Weights of a small image classifier.
Model: activation gelu, moe soft, num experts 16, depths [3, 3, 3].
Data: trained on simulated grey scan slices of phantoms with and without marks, 245000 training examples.
Rows from block 3 of a small image classifier, named by matrix and row number. Rows with one number within an expert belong to one neuron, the router's apart. Each number is 128 + 24 x the weight over its row's rms, rounded and kept within 0 to 255. All counts start at 0. Numbers have three digits each.
Before each expert's rows are labels from the 100 images, of 14848, where the router gives the expert most weight on average: "peak on" is the class under the peak; "top examples" is what is common among them. Only what is clearly more common there than usual is listed. The data: simulated grey scan slices of phantoms with and without marks. In brackets: how many of the 100.
# router: slot weights (model.blocks.3.mlp.router.weight, 16x160, trained with AdamW), inputs 0-159
# up: expert up (model.blocks.3.mlp.up, 16x32x160), inputs 0-159
# down: expert down (model.blocks.3.mlp.down, 16x160x32, transposed), outputs 0-159

# expert 13
peak on: air (91)
top examples: head (98)
router.13:108162124140116108160133129110134137131156108098135155100132131124095167159154125137121137113096116116092164106157174111138117162153145181083119137123163143152117127130128162103128096130152164084156104150144131151135125152156155170145168118179160135141142134133148098086169150116174109104140129087090122164166109099104137136122130150173089148090105155111117134148110156109158114179126160142138121130135150136141158117118107094120173137143156150120127081101109143116134116136148159
up.0:108129140158114118091143105121136126113113146139103126127144134085153121123121158127132150154123125085127103104168110178129113131162194063087133106146118149146146098155140141137123108114120099116141106129094152117130098125113123151137104155159135124152111109143093111110155108122114079102123150076111115150166138125110085159101162114092136109158125163125146100125144186131096162166151107135126155118133091111117104134138153167110080151171108154087127122126118130131137090109076101
down.0:116120097164110136105093113154098117154140137121129127110140076109106114109138091099164082112130115129140214120139121153114157104126119120125136115103144151098170120071143115126116129167137128148089123132126165106122147127118120165117123095102154136155173105085148121132116122173105103122105123104113095109101130099118127164137144143136104155102114111130151147110139100135113128068134157134099115147149129096139164155127119095130126146153128135130168129126195117146127167140056139
up.1:142116129143135139119140106133138160132089146070123206116110136149113131113133163140109140112123147104120133102159125134115125147116126123102136181117102115132054098128073155095153187112124116079092119124062108105128107103119120131143081125107140130134085105133117122130148117093132066120133115121122109196158093118118098130117153176093124107140106154114149105134117099116123139116136141138168126150182124144113103123129156145107120129136127101111135143136127099124107147112156122
down.1:147117116126146133141145102095101159130123121114133161158131121162145107104167113154143153101142143129136115129117148145130116124096142144131158142107132106100159119111142140180155137098199132132134135102148147148153116153101124116096123094144128163161143090122155085147163062146095162157137142112121147112103143151146123124118172130168125104122145107144140082115135148113070128132064152083155156168129084123124137074101122136120119112119114125105127104121139136192136155119088135
up.2:103129135132145103104140168131147110122091090133157134121118144114116127080117099083084129112178184122135159125133114099106126137103136116138123173114162136134097156149133163131143129127086097101110136136108185124161166108082155115135153090116163129140129099097120122154127116125136087142149114112114115080130144114110118161114127123078145153105150139138101127129148161132099134090093161179106134123104140108106100132125159107146122075195130137120138121110145140132139158127076153
down.2:138118121121124132122147132127134113141158134139117123138148125160144122138112130139142159110115087103117147134130145138142139083142159154173124106135115146122174172122171145119079112144155166159157132129142094139133123125105129118101109095105096120094081115111138125137115119129132128130081086103145129154132126100167127123138106076170138078124111129193143145125119159159128148110126137131123141093062125146164152105054085147197139124139129076149156117117145150113093115140143111
up.3:125110119145141110123090142130146134099115123161107113123100079066139121134179149107127078109126081098097102140104122126155125105102139110093137124118112125155091089116143141133159073123143102137093117112086121137104122155145133105103107160115110096128131162143132143144119110180144103154146151115119108109175160136149101108090111156123149119136119145107081129132136139130131086170126097117151110114117139121093117160125155122070139096082173149144155126100128135161105154134084150
down.3:134111111125113126130125146128119126130097106123147153160117153116153064146099116167099181155119105150123166142109137133160092116137118149117142116117102081159138107147149143135112134136102095110138116152134157106145134118161164130135131138136127116156155156088131124100120080139122130135153139153132111082110124152122119145145159073147107114152139090164147137159139151116217163108086114145111147157093128129128129115048098130148102099143088150159089139121134110129113149117161146
up.4:107169162115094137126130166102112136092197142082141119139161123125130137115180143146131090167121090137111103095155145094151114124123088109090126122138126109107143078159120106092107131102155120115158074100123134121147087155173101142119118125116147101146126160138141120124139104152184100123124152143113123101145115128097095103113125143162116150127103133094138145137094127126145061121116141109141130099178125124104107148144128139122158143130099173135096113142105143141122073155126137
down.4:111098128113197104110142163134091154147072134147113104099085168104154153110102108141091164135121142113144148128124132090132149150091127088086129143140137099088073141128153099098137145142117105116141113148121159120094119119163112118088131152129154100148134151124110079141155149141099131123153110095091093180090151114108122137176111152138124132127087137147086124114156123156119138117164155111127170133162158116109083112133129093149125135130133109142133127130107119096143128099125145
up.5:101133144162148116113185088131138148105130150145101128115143152120114119124109136146139102150122155108116147153155151153095114103150121139119102152150098122169140098173126134118134108083129163136098113140172117113152140142112128127144139121160160117132094136149120130118193175148111128084137101083129122107123114101096138130183170113122133127160091100093125129153156129082152111152172107172134117132111101125153135162142187150156158126130132114080147147094147129087165104116137155
down.5:128164106110136115134109173145126135076119095159109105074128160105137170125113190124130078145151168152135128150143114152121092140107143109112122097105129132089112142123162114122114132151135117125168141138132109120119133147095119140114151127148122118153074134127145157120120134137110137134156115077099115155128134120141136135108147175111119180136116145129091135111111097154092124137138140147155163097085146128129131109062131094135083094116126084159105106072178133142144107116167134
up.6:144133136149117150169099138160099090158120162121120085110111108121143143119145158120101117130083119135083180157125105106160139115114133112077148121120082161172126137103164096106137118157106113116130142157133109130126118121174131137163137127131124158143099162137141145106070118115129079115124160132122124118148162126085115124140115108148089155142130093115114160150095097113103136146149089106131108125107146152122159115128073109094131157151128098133039106133124112130103140143151122
down.6:112134096128073151154070181127123130141128152124132100133140190100099153149130136126139121198123157129180153114139101111155148143107116152154123108143129107120158133158146132107080143153123135084078110135096131108089129117187145148118142083090181103118131145171136139134094109120150095121140114134109104129107169153122118107108089123122121114125116146105155092136138113142125101135145126093121134107118081121112112102117111105080146152134114112130117114112107095128142100168146124
up.7:155119158057154155165132187146130130128135182143133095143139153121151119158129105131136126124126136134133120140102169104123149110102127111137134135116154112113108092169180135118147157141127102150157176085164142125118101096097093091132109162112101130137169127113119135104086097094075142133122120109147124158130120159162136148169123141130131102145137157105150111123108109121137096112137114133167109129113172114112107174098145155112060134129115094142137145139143129122105116149076117
down.7:154126095092139120126187124119123180172146119124147147111158118167098117123127100127119140135115110134125176123136125122164138124197136125171112137139094141149127154101146134115139170134121174169122128129121143135141142156165137116160121146098113114139183130134087114134108133119177140132123148147114167102133104143156134090130171092112140151091140126149142142162125093116120105145124172125124138114129110120143105120184159151123127092105152141124193143166097136086135098158171148
up.8:081151120155119102141127129130153131119193100152147120110133100134116103122104117170144135115106114154103139131111182103154122137167103144097136086188098149116162116165141114146131186112159155106139139149156110115141084115176113138145144138143157098121156151125131125109181162137176141074111107161132150144138107091103132135144167144174115126121138131096142139153132137108187108122141133143134115141189107152126153132144112114168170121151138126134124131152138125093113140132137128
down.8:108124111098167124158117125137128113095116137156143109080101171120117126140080150123123106141124180122134124131150128114098145138155086094073112119112150143104129165144145125139096115146123156099120088116100125087112125104125142128119151160098114100127039209144143137115104123115099128108168133077120128160171134138129128114117169113120149144133115097135131137126108117134145150140113110133136125110149112122130098158153149156090098124124115109161087108125086163081141159116159132

# expert 9
peak on: air (91)
top examples: limb (87); noisy (61)
router.9:154146163122113117118152151093117130129106086092101135135136118101121170127103106134111115106141110124165163089161101147171113092139150101129155094135149112140160131092119128155112095162116114103086092137084083118099138097143112147158108128134131131117139144109094115163112140145167118097106120159156148136113176149103130135085087139134127157125110191136079147160150122164104118115139141140114122131140096174118102083105125137096151157139110160158129154114136109117103084145158138
up.2:141134133143108154114147134124093157142110116085102082155171146143170117100086100141163134152124115141147097106103072143178128122118164122121146100112139117169109101115114118157144100191121124124125130122106106082148139139117162135143112110157132104121098110085134107138163129113141125123190102118100147151160154120146117121141105094102156116147110192112137133143128129131104148147127124137174160102098097134159093104127159143104128136117112139094095096076108172144151126142129132
down.2:123164031146115111106113072116148127117100118140143110119076089098127149158073105110139137116144153164143129138117143071160137115163096153139118136152105138106112146103154121124100154114132173109122143106126119143125121116141126117122157108137126100114161125165144166153098122131161166122097093145132127137128166120140145145117159135092089120090126122131113058098131111144141129111130147110124138173194158110093143111110108114128116113143131153149161151150127098128129135140116141
up.3:135136104109131115116115128099132150140113151059158139124124107131164137103141097131130124114167083136094135106106165127165098145147144131112149105115094107059155165101141132098132132137143100129119146118146120116133176101129111120159139149153147138127140133113130142094167137148163139111113105161110115123112144152156175139169143086090117152145169107126113163124142112145132083176159112138139163119149097082122122124090134135143087117095153168132128132128110093059116139092129158
down.3:126112182135205108139111141164144107126143121132123132146134173145091083126119126085116138163085138133156089122157155146132141161103148127155111128142129129127125151103104151145152127135165103136066086113105151108109132159132116117150175125139139171130111122140174174126113138096157093095148154107143114121137135114107105131170151135105153109123132127152107120144120165139120138099138094132118128154096142124125132134166121083152102110138148103095076114131182194126136119134122134
up.4:155099102113162083094142111100133111127107133081156118147140130105115120146149116108149157136129144111115146147100151116131072159127097157162117121156133133080143132103079129133116132153136154152138146150112150110159161148121151064165113167108102166119130138128146158103147154103132155115133083145130162164153066103131153090152134108102187127126167121106132133141143140120154138123111119132135185143111104154126133121104130138115095135161137158134184168089146142114106125138145126
down.4:126120144124092158126095150116133122159160120155115146170126137125114143125138148114134143124104121113128081115172116129113157101174113131104149071136139188149100081132163158136148129126107095065133086139118157127124133154132121137140128137120125164123099117135153184120141126112174075109154141117097135096058158124075101107125112148131099167145113095080096135138099115145124115125141119124108138115141156129135115122110123123142135151110153152119074121143101116155085108130083138
up.5:123135114143097098186130119131129174126138081160136116132140100089125151128097105127089187119117157131160133097128138133132125125148160103165122155125130145088159193102159102165119123119089109144126094134126107126133074083140098157168114148123125078125143116124169115119140086143147149130143103134133141130109147146112155134128124123166114161132143127175159121108126136174129160127122165157102122118128091139126139130086080144170140102122109136117098146112136152131163135117069129
down.5:139097113138154110094154101142144143141094150130132129132097160092132073106161113107120115141118137127131136144119143115090134137101092124133093160123155041156045133135097133150160136109142125155109150082145150118148092121144155108151118108101094136131145134127112169126153146128073117146117133112155103145156092143153117144136143120138133086136108131129113120142109136120158163108101094111112147135135151160138098145150160165123097061112133114109124138134130124074136146110168149
up.6:173152167151167133110089123162115112133105115153101130117109122111107153135140127132127119145158156128134162098126091114152136150133149136141064148144131145138133133158161153149132127180137138105168077155140115139098121122118150185171131100118131151139134130139119143148083143142089073141108125093169128143104130140109113151122133144139132102149145149151137149141116121067113122088108178125114142113129154138115135145118098151090151148170139104143127076176191138124162139162140113
down.6:128173055125126121110079122122106121123114118137143107117134133073169121115135190116141061115129107139131130124132119126125137112102122158143123114127118104140153102109086134123174128122135101158106157147115189106118130121170130150177125176124107127126171130079160163132144116144140136159101142136138131103128130159122126138114168084145158131122113130156103165108129100136150103150110132121113131146134099132123075107125102195156121158116099155102095143091098112112106134106125117
up.7:112156141100134136159080156135134142150138159090136143105099110150125143158112157112128079127088132058145125148133131111181116136137142140096138097146109110119120129149149102118119083130134130139104120171177111133127164149153185104167094122143125140118086111168153116101140140103136162132103052144148102152159145119140130135098089098116106138144101157123130108160114125117124151147142121133132150143091113127136137103126121134103119134117145144162157123096183126064106120094123134
down.7:111145132149093153098161136099098151129101151107146137141146130065088128129126141141104162150126154105088160160128111135127072133162119153118134159171152113104154174071110155114101123123120110061174095122138101110155127121103140125116098140133173118154107158121139129118092115150117101118117132126132140118142142115109138125180173122114097136145137128104144127149160108121103133110113115106144110147158083152134129126167143119111144129166142128085064142098090122160142162129125146
up.8:100153144105094137167117150083106144117105121180116145137129126117118166179086152140143142115138155155130109148119118105141108138156131144116163133108165134163123109115167133131139136155119160141178139121125107119118125130110179159158133128161135124105123149125090118091155126130149130134135140102070120106117130103184153125120108107144114131087076171116114078085140154109152120121114158169128145144129079102169114090156092121100148138142154124169115142122134131120161081136120165
down.8:111085096156127107134160100135117168106143154137129134105134085114114174119140109121083166128102151109134158159132139097114117153123095140130142164167118137112122150135110118092144125117138100129127118102150142125118100111146171137160115134102148132123168078139160170130107128165125108110088071126130098088175151134085130136135144100099151139167096099104096101088125096116126148143190131087103122165149144140098150128145112118136160142134121111109092131088163160120142154128116149
up.9:155124163165127132150133113122166125130140127134141137118172089133131095126158157148121084086127098162110158087144141112144155109100142152133092143096135157126143158095145091127146137112179152114129147107143103122126134119128099093151139134127153136117174167147099163150107095143132176136117126155156113103156129162115136132124111182119172119103150151097121121091119121119115086114147119144125142094135084142076132158164142116092125173116149075158141106155164115153107102166112125
down.9:111136115140113130159089158121101146130102103109134115092086107156159134090094153097121101114152151122139125172107135111129091139118156093161123099109119118165151139136141107081158128170130066123151132136131130157151121131132135093134139089075105145127128073150185083106189188114144149080144125185129156138123172130134114114173096118124156128109116117144109147143123139119166121136146125122143125157119124139155143107119134105152128117139116160089141113128093121104115118149124140
up.10:120126153112190147113135132119138156124099094153123087157084172081108090148164107151138147106116135157109128161107174099122098131157138126135127144132168099122145123105164147128131164103144143100162141123112133140138157120135119078106109178120130122105152162161093114104147161073137179137164121113100141140177140094147129110148124137103142134105109127125107142075140111112160134151128081120106118147138108134122106127144138102107124141166149121133172175116118124113101084129142158
down.10:102116140139092148148074126100160083154130130133117122107177112104098099138069126137144134153116130140137142114161115165175133159108140107150131100085124156132128115122102107088127143083105139153114113144081104162111135116140146127118116091123093127137138106125144165120143109130154080078111130164141158093115143110125130184165106172141129123120124113083128109148094168129166141132104147152163112146147135134162147170138139136144152152094153154113132138115153167178145137133120148

# expert 3
peak on: soft tissue (65)
top examples: limb (100)
router.3:141086094163143138104135122119107125147113165117092116118130143149148171128106120094160135122101146123105142162143144111089139116118111123094127118130134108097144139082146159096068162164147153110097171107131146135127112115160084125146100167157133119162117169128123159134158116105134121100098155148146131134150161115112161131141104155122084172094083141096110180140099125150127098125143108125088153120136111112142115100091138140150096155146099127125096154118084106135148108161182124
up.8:155094136142118132089105132098146127147108112141142123132108113116116141157098093113157123127105118143148118121114151134084126142133140112164120100127128115103113150124158139132118151167118092093108144129080122127101150131140069129130104131166128145125187133142107152143094086096161090160123147149138098097119158154090117130168134156140130153181128145128073118148096094170148102104132100102071096175126112101147084101114126094098111145149134113137130139136117095159066132141131119
down.8:129131144108081181111155145121085127137142122117129116116131167153139131130158102127129105158121149144134149154147116109126122112197149091100151096146110121180175123076118112122158105142108130107157115160124142138157143116190128077129126161088095156134091120124107116102111126130086154136125133115111147118102112094160093093114169148124122096103111092158141101128136141124114114134132142079120110139121130159154113099123085158135135106110151131103129159101122127128156064087135115
up.9:105094091146076134140165126121117131144148137040131142113136119162074138122149109177148140128115093110108142155126151105128135079157140125144137089139133133108163178090153119102069087149134133109086131126143112132126130128170081132144117128134112127168115141161138164099128141114197123127094121141156142118109118114134159136162125120145111134117143119078138124142108114129135157135121082114140139148149121152128123099112114139175122142114137127135116121127108135128145112146210143
down.9:139149184111136160130101141123114127121135149160139112156171163152159117155094137136112149170114130124131134131128134162152158175072110098172117091107143132110170060144137111139118139147136123100154117110136138126133136176152151097120130153113094128103148101128094125141076105130106138149186150122132102151150124127131125100087135145143185154149143097149134124144107152118121090142163141118130095096091106128105109106179088124104126114150120140152132129091118146166109123111109091
up.10:107127155095117130148109150123144139122132111099120129127139142112108135149195153105150084171107119117145109061157091154120097143076137104100130105089164118119131119124150126102105119136136132133120097136124129160099089139129087133137091114157130148154075151113089110145105126114077141114141138126090105100186138124117101140131134160079144160134111144141123141119082070096105136120115142100109128076150134135141155145164157120093096141102105161125116120124164134129131096144132133
down.10:149152146174116155111105178112148131100145122103142155093108129119129129108122106122135128077126145136130130112131142092119092147116142131137150123119124104130143104156152109119144148113127099106150113133121098134153114068091083144111094133108135139147164100155152040207148112127097141134091134157136142125114137154134114107150139156165136089088133148097100113139152099141103084094117130143158148128117146136115124156071128106133122120126119128109130158133094073100112116087100127
up.11:135132145156147139097156112083143112080161107142135127124159157129143114167144101162145134130125150122154105139127111147121134102126114170128147138119155159117167102124125141135093187147142180132150128096124121128126140159095121127123108109118140148104151116143084106196134137127102177147088137136117109098126089113186128136122149155109156119113172143124165104095147117123136137050110155100154150116168132092116162162149120122131170127130129128095136121156168118161113114136129162
down.11:147105173136082103121121110145170151152105132119137167101082096134139136120137159088121086155104127114117138109147142151123140152149169074126092150111128111119112126138169111148144119106094142120120112133107168086127137110109135097130123127161132116126152135109154130071112092156113122150161100127086119145176109115090121124159127120137138120143097098161106165143105180171113134163136118100102157144155127111141147111111165142100084130123102171131149164115112113140150136147070104
up.12:163087135129139134106097172115153131116131097144137084129112112130171075103135111113129082104169128100073069137144134108134129126149082156125127110142154128119120142114145129112134104132138080110120150122113140135129147199095135067106143161116122092099139118132124151171103127161140126176103129141131116120149130160151090125129092125156094132126137096105129157154107116121120098150111088100125130170136121110100144130123114156119159103109167175158146115134100141170140157121116104
down.12:112110153140154116147174121127150133117139089139112149123120137137159120119056139108122146146115137083124107135123115106111102120149164073118159084142106129209094149143102118126142145180120120110138135110125120135128140113178106149171138136160116137138107135121129146107109117104098109106114086157148137149138090130110119149121089129083126133166124115101162099122130122146106158105135130140132095106165109157141146102100173139175085146145139162103121108141111163099101138123070106
up.13:103143127150127150105088145123116160140126168160116086068091153152147145150132157116154116147137108103125123130166145146103139113106134082113131094160109141132164110153135125101119101154101128097088137161169141127049114127158107096134118179111160124146175137133139096154204129129090109105107096106129101117137154138137113096134179134132121094120115135115113109139159108128144098114153096129123111127143123120141138100058136118125108158147117125136141143095133122121119098109109115
down.13:127139108123134110137154118157112146124159121115136157139106113140120139128140116103124169134114146113111148113117134118111104112156132113179102150128139110119080152101140138089088139173117106070190111140143114121144125175104129102115110131131169120123119127133126124094147088103104140123161162125130136141086118107124132067070108157141123117134139166119131163140107087137071136125120117063143140150141169112120108117168118135133154103143108137092097133107098141098117113184193143
up.14:137106130129149116100138110104109106103126136127105113150153118130126153128126145122115112133146123146163143123083114129129158150118139122186128131118090149132118105138111151151141152154154069102171119114125148105158153129146117129193093114088117140081140094084120153152099142097122159134070165135096131079070121139104132140154137096173142143127153112119117123153153112129104119117104089108097100149111109130081111173181159154130128100158106146077133114119143123114090125135114100
down.14:141123147113087136129106143118126126135082157127145126111120193072120118136133074123135126107136115133111083135148123151123100161151152150112105136124122116110138152136133153102111099093125097136115143153107147168155137134072138104113083126144107111150075120164135128108074102155129097130159100142152142104134127116165136139130133126119114147114146123067109124115156108125180142130157108166110155163122112133152135097058114074102126140120180149155131136127174127130144129104148152
up.15:093103148123123136106085134138135170087111138104132089099087124135120134143116098084138114139105124103089098092169157143114116157102136132100081128125124134079163129145148150133138145148104111135139147129130179132119147110117086125183089151141118117139108159135099115129171154121129152085146117132096131139159098129147140143105146132086163151143086151123142129114098110141123138153150126134156195141126103127133135138064134109141106083150121132104185102141145148095106101107101117
down.15:126110132152122144145123115123118132147152153096115140122123134111133148103122128150149163141102148128129188141119105134119166113175118124160144093152121170110121128113168129129147140133108064085124102129123087146113112131135121138087130090104146133136164101138143180117094098131176090141129166158133126087075174126096103118149137127150093116106133113130121126152120133136077117053146122148084104188132128105131139130140145150166109130148132142139068143102114128096134115108113161
up.16:090120156174107092096104136151143115111135092132116113112151126096118123122178122129114123139162180123132131077137117140113094105120119139113128151152120114089134102131148122138131123135112135157199154143157168155188140135113131087115113139138126157173095152122123157123094161155088130112139108151120145147154059125128122140141126160123150149136132111138133166132125078103112131100134145137139152103096129138135155173136156114148116125135159157091183162165151093095102127116132155
down.16:101105165128115113117136096132126088124144113115115138148153135094114125129161107139125119111129140132130115130139123118136128125098109119092176130155173104123162125095171138123138130127146167189170117152139127142124122057132127150121138179103106113155138129114116104118163201160094164119124095112132121135079074119146137154151124159148140125094144096122135172120129145141142135074092124199135123082138120142123125165094104099127126133160117122146165152134158119125117145140082135

# expert 5
peak on: soft tissue (96)
top examples: belly (100)
router.5:116113154176155115109144129098140153104154165108141118138148140134176087165129153132122168128105132094130115185124099140130081136180096123108166139177102116113140156131096137084107144115112142158119112138113133137122135111137114166149089118099149155150136115126134117144154145129129097130087158102106155141121159092148130117149090134111101068142155172133117111120193137112188149131111148140086116131102130121131158110143154140117140128120130138105096165110162100098146093136149125
up.4:154112140130094115153152062132127106153114166092163154142160146139126078107113147118122190160103116108145121170097121114149107108154106157121179165174111121181107139127122149112122114134145150097126101090128154106117103080165167146139117080120151141120112096143124169130138128111122120083115119101108122099118138133148158112139121132111162102104130118114114128126150178133107129123109088116146112118129135095123169144101130119146151152122137105080083134107105124138126171167147129
down.4:135122101104168120161106158131108125112092100092145096127114119131133139124112087127131084105128134126133101119128120121140099124128130156106103129130106089130108099169208126168103127105134179124144131083097081133132098094086126122138135179134141127139111141154119049145128154130126154149109102125122136171126128134154123136123153161090139128132140146162138121139115113143139102156123133113162158121120115128123099125162173107134141102152120173151177158112158158062117097128101129
up.5:160103117139113119113142090151139122125113124193157096136149126107158088135119086104091105089186095145112132155079141139096130122155154143173116137120111119118132147112145110144176129123151107188120150130122123164132085133113130119133152126097123138110198118141087123116119125140133181133118122146134126119101114139181118162116152147168131103099168085133118134160152138155149140112130121154122126140141123095092165108143116107163119135119134136127110146152150082121177160101103131
down.5:165107080126168145111118075129138133150172163163126144131128137093144121126119112125159142100108159154092125075135121141142161103149080160103159163120136122104065131107145153148153167106143112133123172125121181106140115089117119116149119147174143113116097135092088169070112090125064134133148130098114126135120110145135147101164098114165137126069123124097151159111116118130120145146119141122113132139146090138144127125118135141144143113119111100145113151141109136106114159133142149
up.6:127105084107139112111145102141135168174097071143117155151113096131100186131161128124149150150156116169110123152102115150131107158111156192138091130131145094181147158093131158132150093088110123108117123140152122122119096150137117152123124160133125160128136105106127111119122129128124121162119145104141131100122124127112157115097120122155089175118086085117126102100135098096068152097125112121127157144131157132108136113135159108138181147110134113151099087131142116100111103085156138
down.6:102107095124130118149152120137117089108120151145122135105144114178124117123127098150111137105117059123127166140117109102121087126140108164161102113124157136092075123097168094159141125129112167121114151155132194113121142106106111160105146144162118089150149164135158138105116142112103148123131126098168131135074160114114138119141151118110120131123138124097122176103125110139168106135144130126101132120134173135094149114118115089123107089096149111152163159104144159171116141152192121
up.7:140146127115174135148142136140103096134154101120091093146151169163135106142171107152182066140110136171134107111111121151114163143134148151123170116110161159129108115123164152118136150180108120114110127086120151140120116119172111145116127109112113116123129106116136126195125168142144138158158171128124139163144121115130153114115133143125098158119183163114172124128119105106106100101146121097185126092113181114118116109155150149127163101153097117096157128162128137134127105117128137
down.7:133104110120148102142134124146145123135176144135137168137123138119126095137091102121165160132095142110138163141149146112126142176097136152106118103103153156089130162141097129085122099083133165124104136138147120153135133161084123106120108163178097143125169129137144205114193114119111169156071164096134149095148124147123171149132115084151137139132147114133131138190150153121130145125136127144099098139117101122131128126110152180106142137135111149107132133116079119124109128104130127
up.8:173171139100140143119108116092120171142147146112140130098123100133126121147109160094125098100117097105119126092162138090162118136146154174144094131148152155103119152106127174141114117133136120136123128119096101114146168108076160113161094088106094159126115129173109134171092125108128166197140122135162133135155146121187149127155125131109141122119176171148150150115117125118137096108125133080097148113143102154093115097121104137113113127126148097146146114120141131107132087153134154
down.8:132145155158131158114089157119149145127139157111163150156162101169157100145128195108131138155131122113129137089151118150142123154156150130159117123107093143117132130108101128089126171151127101081133104132129172110153135139118138107169118103083147129099150133131150143123068144141124143172122116153106131109165144135109091150153140127118162105107108128107103163134099140125081110126119105135093125164109057133140108123092101132123106134107128156079123145143077112172150111149152116
up.9:100123109115058162196138099111104157123162167152099144175169107115154091142169124152119119119138097151116172147137143173139148106130140135081138125103109115159154095135140113112114121119113130139127161116126103142096104163135115165165127128117141091122125133146135104163169103134126127145144133122130131086144161109112082101109146129160121155097152130126120131135138120107140210164136116162127112119171134141137159124130110165123125106131140156156170115122093125160156110143126123
down.9:148126074119179136114127152155167141166094125145156116086073133108099120137135162141111095139144180146121130134153131117103111148096117095114111104135131094149137098091149137105147161132132094122107135128125136127121088088147113124120180150120131111115167129144146115144126129145124121139100135139138090167128112130110100125138112174075140141142147117158142123109114083122120111115132161121105122134103146109122132189118146096109113110165111126090159166151123070180109153076164119
up.10:122094154101088158141111154136141103118114111145116091125107186140122155146164132108127103132123134138132144148098148107111130123100123134134130154075086119167118101161125138134068112153118124138130192116138176198127131125136111111098112130102125094098097154143094138154123165119118126148115131147155123119119151155132131121119131159113110174109111119135125093139100087112092174136128128135167140114117133109137116160150123123114095110093171121182180139122112154126094078130162100
down.10:141153089109135155162196149097119127133143100151126126127111144114120136096084135072125066118146138161114120158127116129145114136146147112115162116141148141160077125124165098137136118096121093152088136114151083123131118108100136111120170152131088141100118106143122091164115096146140113154141143127116168108143154143146117120109131166125132122086107117108113197142100108109085120147126140163182111095127148148132148139144175116143119083122103126154103122126113095150101117093146122
up.11:134114141142142102133113109130148143155082150120156142131085156123107131186133145075135113104109127110126105143117179097118109142176094107132092140164130117153118135187124132079128107096098137079108119127136119102146164123179149109135141094131097086126146092103131144143157135105154128113083105135148119097135111133084139096161132150138166150113090137142082109179131162127139123129114081174135096147101102113135112114113118163131132128125119152126142125099119095106137097134158119
down.11:137138098133104123119135149133109096094118124138133097136147142163100116122123146099135133091103163124140110111146140099148111112126124122149124130215118107138131154145089140159101135125116137106147139094103102154139136116116178185179102064153134125158140110120119173150118184127141113123136108190135146122096117152173121103121157136126141119156155177142157114153109101102097113140101134083187119075128117133133117125124118147133127104105107096140134134129116161147126133161170121
up.12:142084119140099159124170133118114139136130136148114091162140136118069157120166133115149162121115069099116142121141118121114121114112143130086146185075080130101133106117136146151120132149127080115127153090157141134147105101128107118098112105136129127154102074105110100160169126164139113103119150143121132137144152091156117117160135105121167115156116120124134127165135153148078170122117075157143160134094105119165079096123137137117111162128123119095131093130094134098106112125113100
down.12:152155068126110134121132120102101152106173130111117132120117113119168110133129176135126116126149088122135110157115126153128169128150146138148145130096123167095128139051149108088119091132154156132097171130158126123106130111148087131126167167111111164107173098123156118138166130136139143161107126132128127113131163147098145145118108109132121127085110129087095111088128146114107120158142149163103179113122127136160156103087125156108085152117111131110086124105069144160110127104149130